From a checkpoint of a small segmentation model.
Model: 64-pixel images, activation swiglu, width 256.
Training: soap at rate 0.0011, 3700 steps, batches of 64, held-out accuracy 93%.
Data: 203450 training examples, 1.2 epochs.
Rows from block 4 of a small segmentation model, named by matrix and row number. Rows with one number within an expert belong to one neuron, the router's apart. Each number is 128 + 32 x the weight over its row's rms, rounded and kept within 0 to 255. All counts start at 0. After the name is the row's rms in percent of the matrix's.
Before each expert's rows are labels from the 100 images, of 14976, where the router gives the expert most weight on average: "top examples" is what is common among them; "lies over" is the class under the peak. Only what is clearly more common there than usual is listed. The data: cartoon faces.
# router: router (model.blocks.4.mlp.router.weight, 8x256, trained with AdamW), inputs 172-255
# gate: expert gate (model.blocks.4.mlp.gate, 8x128x256), inputs 172-255
# up: expert up (model.blocks.4.mlp.up, 8x128x256), inputs 172-255
# down: expert down (model.blocks.4.mlp.down, 8x256x128, transposed), outputs 172-255

# expert 3
top examples: teal face; teal hair; long hair
lies over: skin
router.3 122 [113 147 131 168  79 139 115 120 152  85 142 157 159 180 159  87  87 102  76 159 166 166 137 153 106 133 190 125 113 167 145 109 137 127  94 156 166  95 144 119 137 103 175 114  98  79  85 138 187 131 120  92 153 108 161 106 162  46 168 137 138 133  66 138 138  85 115 170  74 157  90 140  76 118 175 135 151  67 131 163 107 157 152 158]
gate.0 083 [127 129 129 144 106 128 100 130 128 122 180 162 145 128 154 140 130 134 107 139 146 127 141 135 130 117 129 168 127 241 204 131 117 123 123 128 129 144  77 120 126 156 129 130 128 126 128 123 135 129 128  94 129  60 160 129 140 125 132 131 133 142 174 147 152 117 129  57 129 123 119 128 108 131 120 128 149 127   0  85 128 127 134 121]
up.0 082 [  0 128 117  91 159 147 187 129 117 137 113 109 128 128 142 131  99 129 145 128 100 128 126 105  91 250 128 140 132 107 109 128 128 127 134 128 122 124 136 119 147 123 145 127 140 128 128 109 128 130 124 135 128 127 109  55  99 220   0 116 163  93 131 125 128 128 127 128 118 133 128  45 133  91 216 137 110  93 139 149 150 126 115 146]
down.0 087 [124 121 126 129 121 118 129 125 116 176 184 123 128  62 124 131 128 128 148 138 143  16 128 115 134 127 128 136 171 120 127 154 122  63 128 127 128 128 114 129  97 127 129  40 137 124 121 129 126 128 128 128 128 135 125  69 136 139 128 133 130 123 226 117 117 147 132 117 130 131 125 128 233 115 129 125 125 101 114 128 131 175 128 128]
gate.1 092 [139 137 249 144 111 131 109 132 128 128 127 135 129 128 127 130 121 153 125 138 128 127 148 131 113  97  85 115 129 145 102 128 128 128  40 145 147  42  86 104 129 106 135 161 127 132 126 113 130 122 160 120 133 124 149 131 161 120 128 136 128 132 109 138 161 127 131 131 125   0 138 127 111 137 128 117 128 127 128 255 145 128 103  82]
up.1 097 [131 125 135 151 124 100 128 114 128 118 130 140 177 126 139 120 148 202  58  62 199 122 131 127 120 125 123 130 121 130 212  81 148 141 136 157 114 151 149 129 120 128 128 125 129 127  99 138 134 128  60 130 108 127 116 150 126 127 131 128 124 130 127  85 143 128 126 131 118 212 126 126 127 135 124 130 131 218 137 104 112  28 159 255]
down.1 084 [127 168 154 115 120 123 110 131 128 183 134 122 128 127 135  88 128 162  90 136 133 106 129 127 132 116 124 122 132 120 128 199 124 119  65 127 176 255  89 130 120 140 111  94 128 100 173 137 128  60 133 126 118 163 169 140 122 130 126 128 191  85  51 127  80 127 134 190 127 118 114 127 128 127 122 117 123 127 124 112 130 117 123 138]

# expert 5
top examples: bald
lies over: clothes
router.5 092 [127 135  84 147 136  85 151 162 120 162 101 189 134  74 107 119 120 109 129  72 191 153 193 162 137 115 152 155 109 123  86 102 140  86 147 133 107 166  89 115 143 151 110 114 137  97 169 124 138 128 131 173 153 154  96 134 168 151 173 151 103 152 129 104  98 128 178 153 103 209  99  97 122  90  62  99 132 191 162  94  94 163 180 171]
gate.0 070 [128 128 129 124 223 128 137 128 131 177 127  80 130 130 154 128 126 128 128 131 117 128 127 116 127 129 128 131 130 128 126 128 127 128 127 116 128 133 109 119 170 128 131 128 128 140  71 128 127 127   0 126  92 131 128 154 129 128 129 128 134 120 128 128 126 112 196 130 176 114 127 230 207 144 127 131 125 126 138 130 128 167 127 115]
up.0 084 [132  96 128 129 114 128   0 125 123 123 128 127 129 127 131 122 127 153 127 131 127 130 114 127 111 141 130 127 127 126 127 134 124 131 127 128 137 129 125 127 132 109 131 167  87 126 124 127 127  72 131 111 246 120 125 128 127 178 128 125 128 157 126 128 141 153  97 129 129 128 134 129 129 134 167 114 128 129  14 131 128 137 126 128]
down.0 090 [146 128 127 128 128 125 127 130 130 132 142 127 125 140 128 121 128 126 128 124 127 122 112 127 104 120 129 126 130 177 128 103 192 132 128 142 128 109 154 130 129 123  94 128 130  83 124 107 130 128 129 128 126 104 128   0  53 128 122 126 128 125 131 177 128 129 130 126 152 128 128 132 130 130 128 130 126 120   0 128 128 142  79 129]
gate.1 094 [135 121 102 124 185 230 142 172 105 137  65 130 217 172 119 120  71 120 184 123 129 191 131 120 115 128 173 169 120 109  99 105  81 128 130  73  99 117 126 103 149 108 154 155 141 128 125 127 118  86 130 129 134  28 130 210 102 158 207 126 128  89 146 124 124 128 147 116 126 153 205 138 117 121 104  99 128 139 126 125  85 137 128 145]
up.1 115 [129 128 125 122 178 145 139 149  57 168 116 130 128 177 120 139 108 127 171 123 136 132 128 128   0 128 154 153 128 108  84  79  37 115 128 112  80 121 135 117 133 110 155 145 135 110 129 128  71 116  85 127 128 122 103 172 124 192 128 132 128 125 147 115 122 108 136 112 119 142 117 129 131 119 120 100 129  57 128 125 118 137 126 144]
down.1 084 [128 126 136 117 124  94 144 121 139  99 151 128 128 127 180 129 128 205 124 136 131 114 125 134 118 128 126 128 128 126 255 253  90 134 133 115 148 129 166 144 120 128 118 153 122 128 130 176 127 129 114 255  67 124 135 128 133 117 125 142 127 139 125 142 106 129 128 155 127 116 129 134 124 128 128 165 111 129 125 121 128 123 129  90]

# expert 7
top examples: beard; red hair; curly hair
lies over: hair
router.7 113 [ 96  93 119 113  77  22 155  84 147 112 146 129 128 137  72 155 104 119 192 121 157 114 144  71 139 137 179 147 132  86 144 187 163 135 152 124 114 143  74 125 117 124 158 105 146 137 122 175 156  88  94 111  84 117 129 134 172 163  94  60 177 115 175 114 132 149 170  83 128 180 163 165 133  64 140 157 139 183  73  89  94 128 130 143]
gate.0 067 [127 126 130 175 127 126 149  47 126 128 128 112 131 136 128 126 155 175 111 114 114 128 128 141 127 133 128 128 189 128 150   0 128 127 129 126 133 107 133 128 141 114 124 128 125 125 125 134 107  84 126 131 164 127 128 143 128 132 178 153 113 128 110 122 121 129 128 128 127 122 126 242 131 156  67   0 125 129 167 128 103 127 128 128]
up.0 065 [128 112 128 123 136 115 130 124 131 193 126 131 126 128 120 121 128 131 128 119 128 128 128 133 128 130 128 181 134 132 128 126 128 149 130 131 155 150 135 128 115  73 125 126 139 168 128 131 119 132 128 128 129 119 134 129 131 136 126 133 141   0 124 149 141 127 255 129 137 128 125 124 130 130 127 128 122 137 131 133 149 129 127 128]
down.0 083 [129 130 129 131 128 129 127 138 128 130 134 173 128 129 127 137 127 128 128 186 127 128  22 123 127 128 126 135 143 206 149 255 139 131 217 137 129 131 110  23 128 128 135 131 127 132  10 129 131 125 125 169 101 128 125 108 122 130 203 129 136 130 129 192 125 108 128 123 146 192  26 112  92 255 166 128 239 128 129 109 119 127 131 128]
gate.1 107 [177 143 171 128  80 128 109 126 113 129 128 127 133  67 107 141 128 130 116 135  98 130 137 129 132  91 125  78 116 115 223 128 126 115 118 134 199  53 128  75 128 102 168 127  75  97 128 130 171 119 127 126 128 141 147 122 128 134 131 128 133 178 145 142 131 139 128 126 128 171 132 156 118 118 149 119 125 127 103 128 117 125 121 130]
up.1 100 [103  96  78 128 120 130 207 163 137 179 143 130 130 128 126 113 122 120 125 111 158 131 131 140 127 133 223 138 112 128 129  51 128 129 126 126  24 131 172 125 129 206 102 128 104 130 127 130  72 127  86 135 155 123 114 126 126 128 132 128  88 131 130  44 120 149 131 128  95 128 111 135 127 126  68 125 127 146 125 125 128 133 145 137]
down.1 111 [131 118 112 147 127 125 130 131 128 116 154 169 124 108 129 138 122 147 128 131 106 164 128 116  93 118  46 149 129 130 128 193 126 127 203 185 129 137 131 129 133 127 128 108 127 146 129 111 122 130  98 135 152 124  45 128 127 128 152 128 134 162 127 115 127 128 162 128  78 133 131 128 181 132 128 123 116 125  32 135 150 113 110 124]

# expert 1
top examples: grey hair
lies over: hair
router.1 084 [ 96 142 107 151 110 146 157  23 134  85 177 134 117  91 135 156 147 150 186 134 134  79  92 112 137 173  70 148 101 171 174 161 133 121 101 134 134 171 130 159 121 169  73  95 126 161 132 158 110 127 108 120 128 176 110 126 155 160 146 171 148  94 114  82 155  99 161 144  92 132 105 126 108  77 173 196  52 126 113  85 101  69  96  92]
gate.0 047 [128 148 130 220 127 129 129 128 118  97 129 122 224 128 126 128 130 127 161 164 186 145 126 127  62 129  55 253 135 114 131 137 129 104 101 200 150 128 129 139 129 128 141 127 128 186 127 137 128 102 126 132 139 133 139 154  61 138 150 151 134 126 135 128 157 119  75 126 131 126 122 133  82 112 148 111 128 120 141 124 129 127 130 146]
up.0 067 [133 112 129 121   0 128 188 134 128 124 166 127 138 155 134 191 128 129 119 128 128 124 112 128 138 139 151 255 129 112 120 127 128 124 125 128   0 148 114 157 141 127 128 123 126 125 118 128 129 126 123 128 128  75 128 114 128 132 131 127 135 129 229 129 118 128 127  77 128 167 124 135 128 129 128 128 129 128 106 128 102 145 129 130]
down.0 071 [133 127 128 144 125 128 126   0 126 104 131 118 128 128 129 129 151 128 126 127 129 126 117 129 124 134 195 128 126 100 129 124 128 125 128 136 130 128 127 129 120 131 128 124 140 120 128 141 125 124 131 123 128 131 128 108 127 131 126 115   0 128 129 119 131 121 207 128 128 127 139 125 129 128 127 128 217 129 133 128 125 128 121 134]
gate.1 109 [132 127 178 129 127 123 139 115 128 124 123 137 127  28 127 130 128 181 133 142 127 127 128 235 137 109 130 117 131 111 127 132 233 128 145 138 118 128 128 128 127 147  41 231 127 125 132 112 131 127 129 109  47 126 106 133 135 135 214 128 128 149 147 129 126 138 133  38 129 200 112 134 129 129 133 120 206  99 131 129 124 132 184  98]
up.1 101 [129 133 137 136 121 119 166 106 167  23 124 127   0 128 116 142 127 108 141 133 128 126 128  96  84 128 129 136 149   1 120 128 189 119 177 129 125 128 125 128 128 135 128 186 133 124 128 151 202 128 128 117 129 122 128 129 134 134 128 139 181 142 148 126 129 126 134 125 110 130 128 118 128 102 130 143 117 119 129 153 129 124 196 122]
down.1 106 [129 129 128 133 130 255 134 134 130 127 106 128 129 147 127 135 127 200 131 131 124 127 105 162 128 133 128 140 128 128 117 106 136  86 115 128 120 120 144 128 166 130 138 127 129  86 199 196  69 136 120 125 240 125 129 125 152 102 128 128 142 144 128 161 129 131  91 127 156 128 103 128 122 137 136 143 129  57 128 140 129 126 129 122]